A small contrastive image-text model, trained from scratch: encoder patch size [4, 4].
Rows from block 2 of the text encoder of a small contrastive image-text model, named by matrix and row number. Rows with one number belong to one neuron. Each number is 128 + 24 x the weight over its row's rms, rounded and kept within 0 to 255. All counts start at 0. Numbers have three digits each.
After each neuron's rows are labels from the 100 texts, of 14848, where the neuron reaches its highest value: "tokens" is the input token at the peak. Only what is clearly more common there than usual is listed. The data: larger renderings of crowded toy scenes.
# fc1: MLP up (text_encoder.blocks.2.mlp.fc1.weight, 1536x256), inputs 0-85
# fc2: MLP down (text_encoder.blocks.2.mlp.fc2.weight, 256x1536, transposed), outputs 0-85

fc1.316:114121156137120149090122155084129141152108107116114152106155138142141116113139118145157132182118125166116174128146173143128130121133128076114153124100122081138150116136087137132124154095109154131131134164149082173133105144086130128169146133185120151116132116
fc2.316:155137145112121129126131105125100130137161109140155103115135126132143124142111167127127167132108110122119131125137124056111142093075116172146145157096095138132170128102107113120117117133186112113140151099150131123111116135129101151133165068145108108146063106
tokens: "barrel"

fc1.610:123081134144122143114119119143106134107185107114164117155114111074113150152140141131159137096117096120153191127134147128097138085087145123114156142144116100160140103137131165167117125132121129128119164146115115139141145124136106169149138143125117094160144107
fc2.610:121149109154122162110145083099139147079114095146108134106169186126156137107088177114154118122068118124097124132142147151125142132145097122099117162109141152125152107117115172109174146151123138123126085164122119106142123139112128110173133117163114149155127105
tokens: "arch"

fc1.439:142142118125128125162103161141114164150150183093138143114146151135127131152103166115161087086115093119131109114114147114140141103132137161116122126183142108145128096099109148087142132100161118174147128169131072128115114161139149146139148115162169160161136122
fc2.439:131162147126105134116191124159107105092109145120071113155156139110161078100117110110140167121098135130105154160118107123130120114164150173103103151114089124178145124063096113150146129127135134130131135143128129134125135114140074170098064147165114183134111116
tokens: "flower"; "and"; "green"

fc1.293:134134144144129129131099143083129124177157131131149147142156158125115151093134199132138141146122111116114131092095126146154134167087154161096151162123153142128146146123148162159065067091149150165109148127154101159115101109114141113134161150103137098115104119
fc2.293:130110105136122147133105126133105129111135103136149142140086111103101120150131165113070157170114139104121149128152105091127098141167113128116124099145052124112114153103092147130134150136083112151152121070128164105097108149160119093166088152143142147161075128
tokens: "grey"; "<end>"; "black"; "pink"

fc1.88:126123133118101129100087105165150125113130089180128081108141089123121138112155129111114100168162118152121156118113156148111157101114163110108087110157136163068179135115124117146142129110130129133093128148150142159120120168123109131125108118126117096132195091
fc2.88:142159142169133120144153123136135131114115161108146146109125114149117150118163117134108116114097118119130119132142131105137166166143112127134114062110149205113138140126124153108130145151075133139138117083142140132119139108152138110075122133177130132126133180
tokens: "arch"; "mug"

fc1.184:078157124127150082092170145146144133162165129127115120129123103135108149112137125105137093143170117128151153116117150076125146199106118121102133131189158130083155098136127116077132142118112111123156098116141089172153114150164161115151084133147108121101107142
fc2.184:131146128134128123134138128121159155118136127129141121120144113142112135114129118092166106170152162114155111116116132118175128160094105157100143141132153140121135154091104120123122126155118105115117127140099171158130123132099104088137154137114160156096145138
tokens: "grey"; "hammer"; "black"; "brown"

fc1.614:072100165151136110137132145145153119142151130119141132116109126121111114159121131112116129129169112161132184150166129157136167163107107159076105142144135127141103112131095149088122129138119080136176150146126102122141125104119143107126107130146143121109158154
fc2.614:150153092152154091159135141152141112093133075154139111152113111174092110113160163163123179147132163071084138158117056136170171115096112169100099142167157191146086111106146104135139110149138112122144156148114118178125087126128174127130111141134124134129166128
tokens: "brown"; "blotchy"; "dotted"; "striped"

fc1.603:122118112092165099155096159128126147116119123154122158086155140137118061154151105120136142125110112141145104143073138117088156123140093146134147135107143138110118071147130148112112146143129122114108138180129134097150103139130111166149157120116135157175096126
fc2.603:142126151104096084118106108152095105099125115123079131124118150139123112143127117142143121166113139159168115124137156179108150118164131210122168114165132133111176150129098155126104142112093119152116164134125105140173144089157144111092149159129135151096116071
tokens: "flower"; "and"

fc1.426:135149110126121159116193122093128126105138124114114137146112120103136145134147150164116129139121136096105096163137140144107166160107157140142133116134135170139122126089128088152112126137144099180166130144173101202102137139150122115111109116107135139108131129
fc2.426:132102175104105127098077166110123076134133102103125156136144135131126151127083168132129125148153136130138138123133106110140113153175160113115139112149133108114146123194120121091135111148116110163123087133174109133128143136120116101093140085083126149181132163
tokens: "pine"; "mug"; "robot"; "duck"

fc1.630:098125151162115128126167136120142131126116131124075168128085141141122134154127105109171160119138080097135154113108135122090095170137085149179106137142091161110146140095140111162108086099149119130115119140132139178119137112106084115127150125117134136147186156
fc2.630:128135086133128185158132123089166106110106134105125130158115124138114156113100142115117133146129122164103150133156150146139121113105127122113120141143098079141136090099116093168143147120109127097130118124145113153107135152096142095176085108162089130169141136
tokens: "yellow"; "pine"

fc1.182:120096035111131139115138138127125163142167122167158136146144104133075087169115125117173096116155162143164139172129162093113147114133155136121169121139143140128141083085126112069112080078086116165125111136133126100138113149145170115133115150152154139150120130
fc2.182:098143136135098105133138118133128094087097103113074111137115131165111096129164135159137136095115171117130112140115169130118139122170154186127107158159101167119111121078115137160142137145097131160148164141116132127142151100127130121081125157139118148132108082
tokens: "flower"

fc1.373:142141099140090105106122122126146124112104103120121141142150148140091146149088148070140162163105122154125132111113104124159104135092133158186109094176149147161123105144159109165097129098153121120150138120091099165138162117158106144084152117113091111141124177
fc2.373:134151137129143079144160114102172096134131110124145136124113139144095138103151067090125117144120092125149151163157097121145113150116096166093107164158102130118163161112126126146114119117117081151170163139112131172162125133113142105162133133108119137184161143
tokens: "<end>"; "matte"; "glossy"; "the"

fc1.126:110124134111132180165123127103151114151139123148105092153102134149094123139158164148098167130129097142086099123148163120138141143145175113101171121155104148159147112132133146142149113077123104139144106112159150123103139095134132121129101074123088096131141127
fc2.126:157124175126143136134144131122190154124129073143146142121112125158108124148116130123104126117128129161149116103147138130108120153123142093114117148158109130126182121097130097151154112156084082108140168159158168124148115132132162116119114124156069147110112105
tokens: "yellow"; "bottle"

fc1.759:130131122096108154119142124133144126144172127099127089139091170095149092146094133139111171194134086194159128106151114111116146096149188118104117092134097132176119086125108092142094095146132113088140131135171111119127156105115134138110113119131122106091135097
fc2.759:120157186117160178173102157105115110095122133148146125138137133110112088124138135137109134134102140121110115139145118104136117158165126132120118096102136123105091101133167146121148108124172071119137098113115145145106170134119136131143108128101124163155132132
tokens: "a"

fc1.534:120115149124140158111161096128116150098110171136117136186131166136169145117110168089079100142127129161145155137109180120156124096115149105141084062142122174106177151150156120128127136131105128153185142129144094104098148137106154130118128158141127116118152133
fc2.534:092109088168150095109078156123145136127109156112150151107139115122143120087125106107104142142113132111137125136135093109164152140145136115126131138133120154158116136132137082138169125193089136142120147101105125105121139111126114144085088128157133125112108142
tokens: "arch"; "and"

fc1.407:155166117112156122094118129150132155116133153136118140106126104138110113129121149180172131120159114136131106086155139086112133098142180114097094170143135121133127140144118138080104182142144128141126152119112133105147113139111159113149155135130139110137118130
fc2.407:164128143138146148127135148113135133118164148181157146129118149142131139112102118175123130112166134105145125125141175105133126126140182158118127124115148161088146105124130139120167120092096085134136077125162134115146130088112109103090123155168112139163130121
tokens: "flower"; "and"

fc1.251:103097115139128169168112124110146115116091144146123111134131126130127114145108116098158116173118107182148117119108146157133105110149114100135182123134101120099155155144125131098136133150111098142103116129134122123160123159113109086148112132134092130141111105
fc2.251:141071139131085130115124104141116108144117153118116091096137104114126147088157104102126142148125165135162091135120155131153110132153128157090189173099131155119181106124128159129128123144140118110122119157136141127138147134117125127123091132095091145127143113
tokens: "<end>"

fc1.191:109135168108131140110074112169165152118142110126112130153143112134123075114107125163099171117126147127141089113185107155104113128127129157131116134142127127153126175104146120118136082138127134140078098145132117109120110142120157131136145169127138139114115179
fc2.191:102149189105138118113110061097142096113143127139125103074157150130096148126087108116139130105103132127097122146115136127145117147120134142161160142130133121182110114125148154131147137153141105139102087157109135109086151128129159135126085169123122110152145151
tokens: "umbrella"

fc1.362:128103141174107106124098107136171116161149067153102088179103112141117118079158128133148141117146135145082096098105183072156147142155122098135125083162123125104162102120106200122122171148113149151100159115127109097104130139088145133123149118148122120159120148
fc2.362:104100112150141108104131136136134132119113097111140170099194168121120144120126123135149094099157147122174141091174121147129110133106095098057122105082120115156106152139158135136113151173122181139106104097110140125160163148126130109161126123094125167141135170
tokens: "arch"; "trophy"

fc1.226:129138135115093168185164095115120131152125110116134156158102100112083126129117151109163152114092142108156113116124120127146114122115123121124159101132131156117142134091131152111074168124130216126141092098102165096105120119149131163143144121146090125150101135
fc2.226:134122127179148136126123114124156135135154102126117170147154066088121169104145108120152093119147143093083106089155099123100140158171077112135146182133105145142092117134195118090149148146131141124141122125115141075113148123117118120132130063129143159163134098
tokens: "<end>"; "to"; "matte"

fc1.621:128135105136124129133156116136153117134148132104148093117079110114113139118112111112096141126119140104121121123119115128117131166129128108093165128112101101178124098144112114125103128115140166114091097140097132114144119121135108117153128098172144101132108100
fc2.621:131148145168124157174099170140122107145132061111201149157100170129125142176096100172102142164117091111144138149117152082105115124145146112090110112101125143101132139110164144093150144131132082117174122160169115128099087106140198087130110098123114125117096113
tokens: "yellow"; "snowman"

fc1.337:105137152118151121117148134070165118135128111140101134142120128109145129137161113105070126124135152175176084137163140124112122057134115138119130172114132138157144113145121124123111149106123112111136139134108117152110155102125120136142139154106145099145129149
fc2.337:122167099144129159134160119164117102138144141106142075115150118144102129097125153129128112087170069154130145119084109121106121119154122141096170157104161147120071156128101153120150090127144136066084121154143138122124134108100133171134150175095091143153126115
tokens: "snowman"; "teapot"

fc1.438:160097131190115134133160139096116091101153110126176139140077141102183106094128172113111155107109117113143108150172138057124134079141100123090126084154166131178145159140123159135127171128108144093120119114128136125114132113137099110151163092139149106133095103
fc2.438:119121124173138130169164151158123132076120129105137103167076118171151117115102140131111120166136162147092081121139159097135131120110097113081132127117085130114121130134128136158146145107117137154148100147135129139127097098103139077131133139141171155120122161
tokens: "yellow"; "<end>"

fc1.125:107154118156151150136128172177154105172164091155080128112091101165115145114126118124104132102144119130144097106119131107131074132153132123130189121145124134155155130115124144097106128144120122093080135130149128165113147084141145090108167116114129114173122132
fc2.125:094164162162152158171133107111139100081138108127112095146112138140095140124116120121135134100147131121143137117161164132121150084157115129085141129155137112137163121131118135155161121110102150104118101196130154176132135100103114107152128127148088118146104134
tokens: "snowman"

fc1.345:128131110108130129117121121132158163090108144150125129077128127130154132093160077120097144106146169139163171126156116101105143106157104128136169132118092125149130144131164095139127130109156115110098152104115114111147114127134120132151140131110151106163138134
fc2.345:136151141157176133126138160111084132143107168113151168126115138131117157126145094144099129112106129100141138143135166159098109141080151093120119158144162118145167122129150119158136195120147135130148145138137162144105095111175111166061158139112138136112127112
tokens: "barrel"; "truck"

fc1.162:105129126098169150133125107133064131122181096168148151134099119139111175098053099153169125109184108139138155110128121123120124152098119119173154154115107113100129116145109144091118096193130138104120116119146131116154155139122081164129158147122134122149121124
fc2.162:129122114119082174120131132152104107091113137140117151089149113148094143112076138137145130195107149155118148163149106138149131179089156134133122172133125121126150105096130138136090095084107123148130099099130163178110150089114121116188120113124112173171127120
tokens: "pine"; "cream"; "trophy"

fc1.160:080182146116171146171128127138125119144093119130102119121129094101105138111147158148162129105161088119165197092105132140127135163137110135127186125149109078158112131137102144121122108092132093103096132125100119128130122115120112125108145127161137122121139119
fc2.160:145128147129165107120113104147103129180148122115144130178121144108131120134116128137074172150091197121112138152128184126119104113134105167148157125116134135107158133099096155094174149170083129134125128094112120123129164156145129160119130183139099150130165129
tokens: "umbrella"; "mushroom"

fc1.397:133118152128116128110109092152173101161126106142138136131135123113116171124142155126158099113164093110123119178129137117169124131123098100121102143091109149074169129147157116118150136164156138079165120130147163116154131108135142126119120083144136122130106094
fc2.397:128154109141098125123183135141118114092141128160148129119136131178139120109153105128114134157108128084108101129171149104145183141105122148130172096118132154097128167094131118156110158157104120173131102141093164123113110148139160070097092132134100127146150113
tokens: "<end>"; "glossy"; "matte"

fc1.395:113112099138114164141129127122124139142127159155153098156118122167144130152158093087145129133128130146146129133150102137153133135111134077155116151124096089181118152065166141165169174166128130108107081126108118166086095100143155156154134114108112128133081110
fc2.395:099154149122148140093127090125081122108091128107094181107129122137116117150147090112138123139113158122080143166139136118132127116111143117145160128121147095106125139148126077143142159106170120104094129122158095123104163145151114162129096084114130119116123143
tokens: "pine"

fc1.504:131105161151089074160096136134099139129147120156172138162133121126127175114120126104101101096131142095116128185109134161116131122154129113148138112138153130130178141131162110113167126097108128164131123110144140180117187140154115132131161105105133088126071106
fc2.504:115106145140133136146099095124147177130117102106126166124124102093143114119133123121156138110106167107140100109142154142117100144160088135086149099102148130124108154134096133139147161124176099100158152127138136133079142141124164108105124139097120120155152144
tokens: "barrel"; "matte"; "mug"; "sofa"

fc1.696:105124106150094180109137139140100154124156082146127182122094120176089155118164147110150148139126092116145059173111140124157139105142133100140147129159135129129167150127148159151116109141126137045096124120161093127111144129136151147156136101154143081155148095
fc2.696:121088124085161117121131151068103096107174112182165140114100144121102119134150093132126125156100149108132085140104148085153136116132098118117152151119109154115134144158140148140105125099141100152106077079105167111109149115135138114124130105130131147147168118
tokens: "<end>"

fc1.255:151113114124149135134118082103124146124086153109106143142140187130098143119109134130156164103147103171115113140145119134146067116138113160100146129117121100152141135092071108116115141153128160133152155147120106127185122149074120134120156092147126146079117139
fc2.255:074112134075156090152119130130142137144140119075106102118192132176115141167110116120087114171116155112132108169134137111166149136149111134139105144097125133094122147145106151134107165093086113166122077112098097112135157122099126112114117154102162130121152121
tokens: "grey"; "green"

fc1.147:101148119171131169111150121139131120137145145121131173147126150165118136091143151132136124087167119132145127131171125142138108133137125169129154123141162168099093079151147131154113103153115145144123110102148150127104144171132117109121111115145164101157160141
fc2.147:159101088132135110111132108178149112120139167139164105165126168090098110147101143113116089134127131112104125086150116160133138083117106136124134155148138137138106126131142158089154113170131148125125133131120105146106126148037159120103141142149134093152118148
tokens: ","; "pine"

fc1.335:139122108143130086190126139105128138108105141114135081127119119100098134182144119095155164145161132132124134119153120120104125130136122084149111162121136121097115152142123108145162098114117133133135149092148134153139100113082086117095186147115120153140110150
fc2.335:128122073120133081170104094112150147145119163167108137132119146095120133138143120163138133142095135119137129090103153118074113120123121080117135126119138104102136127075124137171131096121127155107138138149134109158061124102205177116129114153117123117143095138
tokens: "and"; "brown"; "orange"

fc1.500:132172096099125162109150107096157172121141134085135141155119127100124124083111135148112130109168152117131137142170164127131157124147132182154139129135120122147143136131148115105089112094128151142153130161143132119121133128198139156123138136128154111110167145
fc2.500:165146137126140140149142128120156105115153152114126092137144130127141145117064144060175103113113119083130110128140121146128135134110103119144189141143101119118137101171150140127140168146097096093148126139136128139123121111128109111131105081161134146131137106
tokens: "purple"

fc1.69:143129130107106128143124112068136161116158115181134152112110125074141100165127103099095109094161162137145127177108139118094120086093126130163132129121134120140141115096117117141137143125100113132142187140159122154111150122130122127154092132108141114125141162
fc2.69:094105140186190134103117110153142085146129105191152147106143114144117138159082112157114180140093136135101119122097126112085131137160145158133150092077112149098102125121101148158106113156150126112137110108119190080124141137182109150116158077149082113124082116
tokens: "and"; "barrel"; "mug"

fc1.532:165165127124121147194102074112149136092091126140150117130108170123119163110140120130098098138086125139114181087149156133146108153122109119129159120129115124125124131075127103141122169152109137141162103158138137120135141164103144136107107094087127122137108108
fc2.532:142146147138183131152114101139163102128105144106154140123147128129065173123111100096151097122105069097150139158106155129088099107122098079088139144126096124136148123125125116098152087133166139138125156153133148110114180148138143111157123121123165145154127172
tokens: "lamp"; "<end>"; "cream"

fc1.686:131147105133094149112076065121158137157123140141139163108153124143152109085141134127126106089097067158124108120149107155189145141113172124127127152089161139120145140155146131124116118156156147141111146150121158138124161113141121080138113074117092132126110149
fc2.686:130106178176151127150131126108161145147157127164125136133148128121120129144137191160108164102127191094135120109137158098123156096104124121109123094176136136129145142155131124169163147110117133149167114146120122169120124119136128137088159108136107129106129154
tokens: "pine"

fc1.257:104186143159091115118114129113104103094112098169138116145150153133144088097145170148166129128126135156105079160129128104075102129116146144131181112118147123106146111166123150145093158154084154147133160142136121140143101143095116124118112098124148130097117137
fc2.257:122127141110095132194152101137119162188174147136133124126113160132103154130112121132121098141089165118168127128108117088134104126133122117129150127135133119154156130103111158132102075166134154143110139099144126156096136135152143146132132127117128105132133095
tokens: "brown"; "orange"; "red"; "pink"

fc1.170:134093165103132132147133133132159113144093103077142170102125118098119130129150121121125110125117136131153128123116110136134131175109099132093143115139125146114140106133170127134136100086140153134168055153121108113094144137173127118085132165130105128112108112
fc2.170:098121163098108121138123105102144090089151133128124123140115165106158111120118115110143114205124136141096167140156145130092121154171075127145132157129140103175138176129108073134151170119096156136117106141096194135132144127154123102128131123123130143106121165
tokens: "umbrella"; "lamp"; "mushroom"; "sofa"

fc1.575:178070116118152158113119120085089136122144162172112124120115122114157119094085159157082120127155149132143120138093147102121125160132182133145173059121149124143156098179087073129154117110137154106147098124150128124125110139132159172105147121110158130138162139
fc2.575:151139117158109153119138095154146088089137115109126158123162138118135127093127098126149143120066176110126093148119117121107140149127103106156133123122190133164098134117081156123114166136131135121131119105164153128106111146100138129154093132130135178116111118
tokens: "brown"; "orange"; ","; "red"

fc1.267:139139124123103142168162071088140136148142114152148160152155124125178146106144133104126132159080104113117127131116119136105136125122111116086129100109102173127126125136170172124133123094143137107116125091082141102132064137110131170135161156131113115110130140
fc2.267:168129150121118148120136147107119166101126113117132168142107089119137146114131079117156122125149166088119143109151100104176145161158065061139106154132125099153128086142118136109117143135109083115184111123110110123104177128100118111137146085136147193144108117
tokens: "<end>"; "to"; "brown"

fc1.314:145134102115138136102101114131168183146126159107106170109152165124092164120124119169154165147111134147152147088162141129160141137134156100126106173146153144148127168159154111091104139091167111135124140109158115143104138108148095116092133101103107133126134151
fc2.314:148094104131102136129101115119166131099119169122116145107126131128119142143142138136125136107108167121150106120104177130109129106112165129100116137131155111112155103123132110136095171142102123124157102130136109127150093106155138133121143084093109150122123161
tokens: "pine"; "a"

fc1.253:090065151152137143107115141103143141108160124151125140109114106131096132079121156124140129146150116162156133159106147098118154145108138150109144122127114135115142137145106141101178078116076131174158146128122171135136099102121154105143134114173131137120123105
fc2.253:180100152158101138117133103158108062100165104162166111109141116157109118136122083098137130139150118132121102153115091105145166145101080121130143142137087139090106094093152150143157168120136079111129109112076147116130102138156133099155096115150132141131156133
tokens: "brown"; "hammer"

fc1.548:128151111131131136137125126167144163146089125166159117153126179122094146083118133146120126146151108129131142142128183150159178136137095138127130135118069130136131100126118132129112114113144119119127117088131099107109145140133131146119109120128151127109121134
fc2.548:112143151135120093135153141160111120116164118148105139119129137096112111153132161092075165146125134143128122130131182175116147092095118145121152124134104156114129140100170136112147145206163178134087133098147132138134174128137143119138132141139141136140135137
tokens: ","

fc1.563:129150101134193099092149124144159118114138142123093127117082141125121158105175112134165149147187134136143088135151154132108058148111132123138117124146087154132127077137139129135114138148183153125142098185134112142153112150166086095134141124126142090102092169
fc2.563:104134106100157148098095113148166162146119166097130095119157122123135148119132085094108137136173152142125111095135143113160103172134146133116127129138142130130132116123107112097142133094103106159106134121153088118148088162084127121157133133130101157147147170
tokens: "grey"; ","; "matte"

fc1.4:098123111101147135142087131124128078131142108147144160170138123115100104119137159133087117136133129174129118101148125151146123113133120128126165118149155113115099127131141136113121136157138166138121153125099141115111120155087160149139123152126093149193113121
fc2.4:146111080122102075149129125125140125119154110111126113138155105113134115126125131150144145131105177131133139086086098127070148079157126152111174138116119117154125144180099158151114126095103149134087155174115125124187177099139139119164128137099150148150132190
tokens: ","; "pine"; "flower"; "and"

fc1.286:177162107119071128120102115114179139143134125109127125183133112114147115151137121164127113121160149098119111102151155153126126164150141103126151160102159110082120138175120128152100142053124138132129143160108096109151111097162130134140126124144112110168123111
fc2.286:160139154158131177105164087099171150118184126148121102148133166123118131166118123138171128111096129098127100127169126163140157125133131101107120136111087176085165149122134108136100182148112122154122117103127144175098159114094116110132153104123115140123114125
tokens: "arch"; "and"; "dumbbell"

fc1.505:145124122120111139133113140161164115124147168127119135101141104121130143212083077133116156113099119141146159114138159166116134103126110142120074114148118124158078124143147171094113075129134097163109161166133164153097129154136119140129147121149105110137126120
fc2.505:123148146111113132146136144115139117119110131159102125118113125150138113112138116125136113134065107100141091132089115145109101148122165146097164143149124150153140096142132116108112098126135132117120095145117140115154081117138109151110099107102115125146141149
tokens: "<end>"

fc1.76:132094137130172107123134108085107129110167129097166119131139088109137170126141161119101098164156125114121174123127145195133107150143102174098107138141094107122197127149148145141151148113125107090145146138118100123115114120161128148134139123096106111133112115
fc2.76:152155110130131091124162133146148076086128113153122112121108122149161109070095115158136120078090169119123129151155141117115133141120116149161165127100116153157104161105106110117094144152139103154142084137114161166124117128119134092092089106151131104096161092
tokens: "purple"; ","; "and"; "truck"

fc1.89:123126119106172116126096124084083120136142160111115113135124091130110110134115130158142120132191135107176094124148163116148127110104145142117115142155143140111116152126130127063114125104145148164133128182151107107109113123191181093121135163125149134177123163
fc2.89:094153139122102105128123126128161150086150160145131131132154148156149092112126122140119144063134153124101160135109167119124115133141161163137123136134155176113136140121124114150100117140134120207104134110104094104132132110115160152099130133122164098111077078
tokens: "flower"; "and"; "orange"

fc1.20:109113112162127122122090175169156144154146141085099086140134138120171120136142145152055161089123118096081149122117095121096118168117122103160149123141117160165118128145152114123131110136120121126116127114144132160115170084099111075137141149093112123136157093
fc2.20:169106151108149107119170120102157125083129159116100111105138126126105137121078120107112128172112130156120137106141146147150131145153161119143154088162098142121109098083143090185145096128119126131134121128143171154159098116107103114165113171122134136140156135
tokens: "pine"; "and"; "yellow"

fc1.745:129109170130120106126102150111131130159129153093146138131145084136128127144116133116149133127153121162100118146147146150156109151134109133096122117075132140119127146123122107159075129095149167128138170145115126131111142122158119153161142117141108090167131114
fc2.745:155203114127153122128122112128130074088139158143141101164154134136078161111129132117099106130145124128153102117113119173119116134138141151117127155160107136114151144126116103099145171124161137131134107153125137154103122128168157168157133078141125154151122103
tokens: "purple"; "<end>"; "matte"

fc1.434:141129170178090139162112145116120136088096106113143110132135153144150098128122132154137105105104110162161077124162123177170112114109136080147159128116141086116111139152125160150090123132140120134079096126107127141127113145113141087149127097092122123177145150
fc2.434:131128110102147096150149123124122121151123117119102125133161067115154142118186105122154131140133175170171069117166162129088120115126118143097136163116094094139139134121114119149132130165106105126102125157121159140142128157179111144164121105159127162137098146
tokens: "a"; "<end>"

fc1.119:136107098142127175120107149114156117153128109113117159141150115157113177131136129131123078122116130154112116179128160184158131158143133103117096108141123121158114173123114109106151053102124137152125090110148145152142152129169153101146130147143099156157137132
fc2.119:147119160145107116141114119117096124098143127137117140108122131147141099147162100093134120173128164155111115153163124147151128149127189135124141129126120101074113133138112132124104173129146138137144102128110132135115140150122149161142157104169146173106117138
tokens: "pine"

fc1.680:142118141140113152155148116138089147109103152111114129129121133116180123139105161122095114115173158131132069155139108123157121134099110143100104133145134135125172129124175139129118116115117135100131148125094144159115127068158127157114152109133189139128075103
fc2.680:139147152143122113158150086118127121117093141090135142162145126112156138082148077112139154103109152114171163097162128132138173122165118113143137128154146128127143109094091145141099129114138119179118146090113160154094129139096098163118131108126152107125167111
tokens: "brown"; "matte"; "orange"

fc1.715:097125181140147129187114089115134118153072120135108105145158117127124129126177157146122139111179106123141131120111152157149129108121100146143111135100147143122150137124128157159078110098151149131129145096119126141083130090073134129104127126070136105126155134
fc2.715:166120152136121140120109112094115135132156095073148139123124162184083106131103165091101101148141148118117133177164174087101121125126134127114125155098099131094141107115122161118132133131089093110129135162154153105148104097151154124111128158074125154150132130
tokens: "umbrella"; "mushroom"; "table"

fc1.271:123088144168123141132115136129105150113134119110103108113187149106150162119135132142130129134114100151114132124171131152106135097156079106133112072097138142116178137092107126173130165136138157107186123118107111119136151115128139135124083110109117111130083185
fc2.271:142132143112143087093192128123129158105119105132108079121145135114101139145109145086179126110111097098120140118100081155106096140160147178141110119104114148105122141102146146144126124063140139129164158103138130139142125125129137089117105147122127142195155123
tokens: "arch"; "barrel"

fc1.691:157087177087165106135101153165154182168118111085125101126147125124105149160145118148141134133142171109132130164122104134133134126135109172106097136178119134124104151150149144126079120108131123105157154122167134133138134146120133150101097159122111127145158126
fc2.691:152145103146115134102115132137158105116117151126151115156083170156092133122103166157123122137129127096093113140118177096123140118134124141146128123184100141113130109105112102133088127143159126139115157114168162137116149163100124103130141185141147146164098165
tokens: "lamp"; "cream"; "robot"; "chair"

fc1.567:112166157082160124132085086141149137129131135106099118110138111107145134120086135148094159119121145119117085112144120099117146121132120148079148142124093102162122109119157135149133091123099061148141132107102112134164164162119093122115094136124127159102172161
fc2.567:117166128117115052127133116128145112158146121118089121183114157123134174164109108099120173106089176151102143158080151153158098127117164167130149163128143089169108133126148138118160163132122129154084079152139099091165126105151153126125122132158132136135152138
tokens: "umbrella"

fc1.615:153146119147100097107075135139134149135179121116148124163105090128133113115158122123133111142144149131114094131107139117115186088153122179121143102100162137104165152148123087155157122113101130098119156115075086126149107132116105170143120127118154117151138122
fc2.615:107107153165170122095114108111129149090110144155111142120107106141106133163144105118125110081131152128112115071109107138151134116139155102127171115130117164090113134129132134132102133133082072088116113084149129119099114113120135133116155136071144135113124159
tokens: "arch"; "dumbbell"; "mug"

fc1.681:129160168098116159136103107136112160140181113178112103138118130148130133145113110104111143152145151124157135121175115143102115132139143131077159110141125127127152137110136164187114090144123125106121157132127105119114148119109134119160101153135139126130115137
fc2.681:169110156123144158182141097163155131149172085163144174178178146119117156134147146101132119147147128125137112123150149059128125097191132142128156106152098100152116163076140107139139136088139125122122086106119147112114190174130118147162117130128153134133122136
tokens: "a"